config = dict(
    norm_position='pre',
    head_dim=64,
    qk_norm=False,
    init='torch_default',
    beta1=0.9,
    lr_schedule='linear',
)
Rows from block 3 of a small CTC image transcriber, named by matrix and row number. Rows with one number belong to one neuron. Each number is 500 + 50 x the weight over its row's rms, rounded and kept within 0 to 999. All counts start at 0. Numbers have three digits each.
After each neuron's rows are labels from the 100 images, of 14976, where the neuron reaches its highest value: "lies over" is the class under the peak; "strongest on" is what is common among them. Only what is clearly more common there than usual is listed. The data: seven-segment displays showing three digits.
# fc1: MLP up (model.blocks.3.mlp.fc1.weight, 1536x384), inputs 0-191
# fc2: MLP down (model.blocks.3.mlp.fc2.weight, 384x1536, transposed), outputs 0-191

fc1.260:423451498536574442574478464449487543522518460551621477446470476568542422556573587477548476482529558536499541455451432514589413526567500528512574486521462560449523531402426472441526488576503585409473436500521481498575496566513464443544560438561455524507415505467561518496496533536550516539411514467436502495465558494522442626473452479518517458474412437525527516454641362519532477511440444489444474580519340521444539527500484401475518517426428513497503535501511506526552465543398453483538450500504440484442454430536454420469467529546542503454539450503515426493527437642504417538
fc2.260:524482488434507482622525487563441578527485560446442520578466499501504471512547527475471512530464570600478414477486473498516479500492484495518457592576509486538526586424468564499511546461489425473540508506546485526457529520523491487514519418619499508512472446543515436557491539505483544490406554447516449536518551479410511522584529537460508450581493521376520524410545450524454552475548549407554504415614513514508463447610415424599520497509430433398452496502544458520539487497482517472461449538493509470489474463483579447596512472470496459511471491437504571496435479514510463529
lies over: surround
strongest on: decimal point

fc1.259:509449507548503529525496549537498468604473486463532589484494445347475546482541513437536401444459469484489520550473467495373453475476459537569513463577544517480483496423581412543433502566383534615444524472553483556473540552492492457448568450539534574540472492478421536509563572467533568640555461511480495516535476478532536464517482567500507438563517430519579500608550553506478459418432447563543518432530416490458520547497543513529469540482498516588475546490509473493507552483476540413572490459520507504464431443476500433539523457389426628540479477497538532453530475608561475407
fc2.259:459511539511386538448425456519493492462540540558457521565526454439433447447485386649463512435452509484570543485507506542589621525447465556510555523517499473529409519589507551471482495558489542464466520573482455529452574553529437505508523532489523477406587470509608604523468480519499515542517497568504481422538523589502475491521511443571456485439538415433496482461493461452509480483580539515457469537505560438436532545412513519544488446417471525594498488486527505554390563514417464534550523529422394428482488443550348535467449556489522433541515505468462497441566586370553536488
lies over: surround
strongest on: decimal point; blue glow; third digit: 9

fc1.266:533415524537442651478463555433519488507514415477528530367442507471392513479520509527513448519545489556498569500456570544493536440471603534437515557467521485502445513480544474442539525500572538457559561513433523435463442524457525547496489441564389500423567511528477496633505468476538427526599520488491431482456493466472531447501500459520500462501452475540541528644490453523500533521469413539499444561502453506452513459578529554481452415518532576474470430531505508500432633555504455469499473416571532443415535442560651507498614415432467520433440469429546531537460470575502447585
fc2.266:379461544530469446453516487489572527451563506497587479539539566542448422396491546639514532393599582555535529491509453438577557449453462533462506517455474487436478556573500530395487436443561553452382485537436540539517482513466458625512486466461544431412467622503539547499461466494493548533546550512530506447525529510482458499498510458551488520474459547449464456480489521451544488533465591545467486527548553502540477537547542484526477469436519475538546435547431568476507599438456516446593493590386490490473446446540453477455483532513576463517550580504425582439524557509461616515
lies over: screen
strongest on: the digit 6; third digit: 6; first digit: 6; second digit: 6

fc1.375:499545547507457502512447485500542518487576503504467533461453563516478435547566513406504520434487458398460363451609436440596559465502452440462468465507487457542446517451430421507466476431479489502412429466512554505505476516429454519378479493446487472471562449524613503590462430477490395452423422478590443524541533481525503483534475511447460453499561551442501499564468544476532493433515541471606441519517467549503514466452453500519419521532538504491593455459508470478517463508563450503500454485507462525592427553577574400500517496539497518580531517504554564505520489495557488552
fc2.375:569577504470454521429555574562430476445427442371527494546571506423470535538555519406526483495500566523547556523535546529474503425528483495557457428470550475479500431446458445523496603549520428649573513549548506498511523582443557349551551529459429501552551498508476481454465535478507538491511465577402471532422477478436460569488406553575474521453447462490479546540436411502511471420505486495365549420510527484440387457431518477481568469503451538458507460544458458551522472501583526532550560409498399543516554535540476500448522464438493514566426410398453436582552479533542498553
lies over: screen
strongest on: the digit 9; second digit: 9; third digit: 9; first digit: 9

fc1.73:512562582479489547473559424491533558451488361525482507475465525531511481380492402562453492526498517460565488567569521514590486444427477455508445466509504495546473558457510568407486410438510601449473503505543407487469466488508483408503436572509529447466517484498552504542504535448485495394506486546514408539475571519448500568468555518511447429483401464546565562479501624401470465547505459486577424503515551542554505488546466479547533484442494488500466509464533589518422399524399468528421461563564462544506489465564492494565489438468488511479385473551508570649546524582514539670
fc2.73:408549469562555605524443559545548499515520459480513482453492476552525525444493472599505488499568507546486487539545582450529495467500452433450514539514452484451480417548496529331479473545528500478445486610572592430378511501451399585540516566513487479471556514532446551541524367487559413526477596499515480453472445469543479441493535462502496406548543403465585479462427549515474531491449445433481497464431536463463481452520624540433527500507541485472470491414430562570574477460495452451561552494475553461480484522547425557491401672533576499503536557567523540445581454475488538453
lies over: screen
strongest on: the digit 7; first digit: 7; second digit: 7

fc1.633:554556563440457554544465534509494565454524632535498575489434536540429432588604526385445528386512457407470436414571477406515541495521459529512515418491451426529457473515419437499544524435497558538443499513540453512480503484413441538362430586518480383482610514469582539613457452539535401456533489500567489450508458436569460494489497489502501428487521533473553500599481598524598472439457472455569479485557509545494466434417503470511457452436518507513541443502517515499511493536569469487508463524483491476613468447484506454564544539482591442561538522448530498506483432518482503584
fc2.633:546547516475488506492458525567422485600446363405615496523545448471443490531518567415562541472468503468485583504449617462454429443531433462574491489457568552506438542435493455480421556491518448633534527484531600474555518510540561415554463461506489482517525538515491437468460528534479544511544462591529508548441519463484439483504420509593472578436521478514427625560541467561530486424450526529333499384518545485506441496444553450456472417383503616430486413568436484548506502462522524543518475439527396538505491570555504524572488528545585517470432423389569512463503453507461485479
lies over: screen
strongest on: the digit 9; second digit: 9; white glow; third digit: 9

fc1.122:561582484474524508502506471509495565470463481498507500559595474499469541568469518588485536472564368559521472504522519529530566431521516521465560522563538487459441510509471528467511525587427516439448415460539525525487556422487565455465440481519552537545486452420388500583511493472508518604498503531499591447470501562585475497480629525393467580518481558520492401495538467415533456471433455518500489352419531360556445476454487516500513486406385458406538512527545467476467555413516477460552547526550506583492453452438470447554454489551535467507592512527531536424484495498660534445
fc2.122:508594546486488528398401582470498591492510508367469438537526584498440464429581515494477413518476472570523542476514589496453486541548512489440459452557408475466540447433505510606564589477488461500537436543478434425560475467472511434449468575546468534581429515453522478512506538545414453483479517502540453443525492573530539546530494521451440542526486463496496436564465439468503549503451467553403535410481546578467469543383431473509602536521516528486495505472486431565489542557548457460576575476535487536472482544545501512465531597493564475566487507578457421405519506443526525490
lies over: surround
strongest on: the digit 5; the digit 9; dark on pale; first digit: 5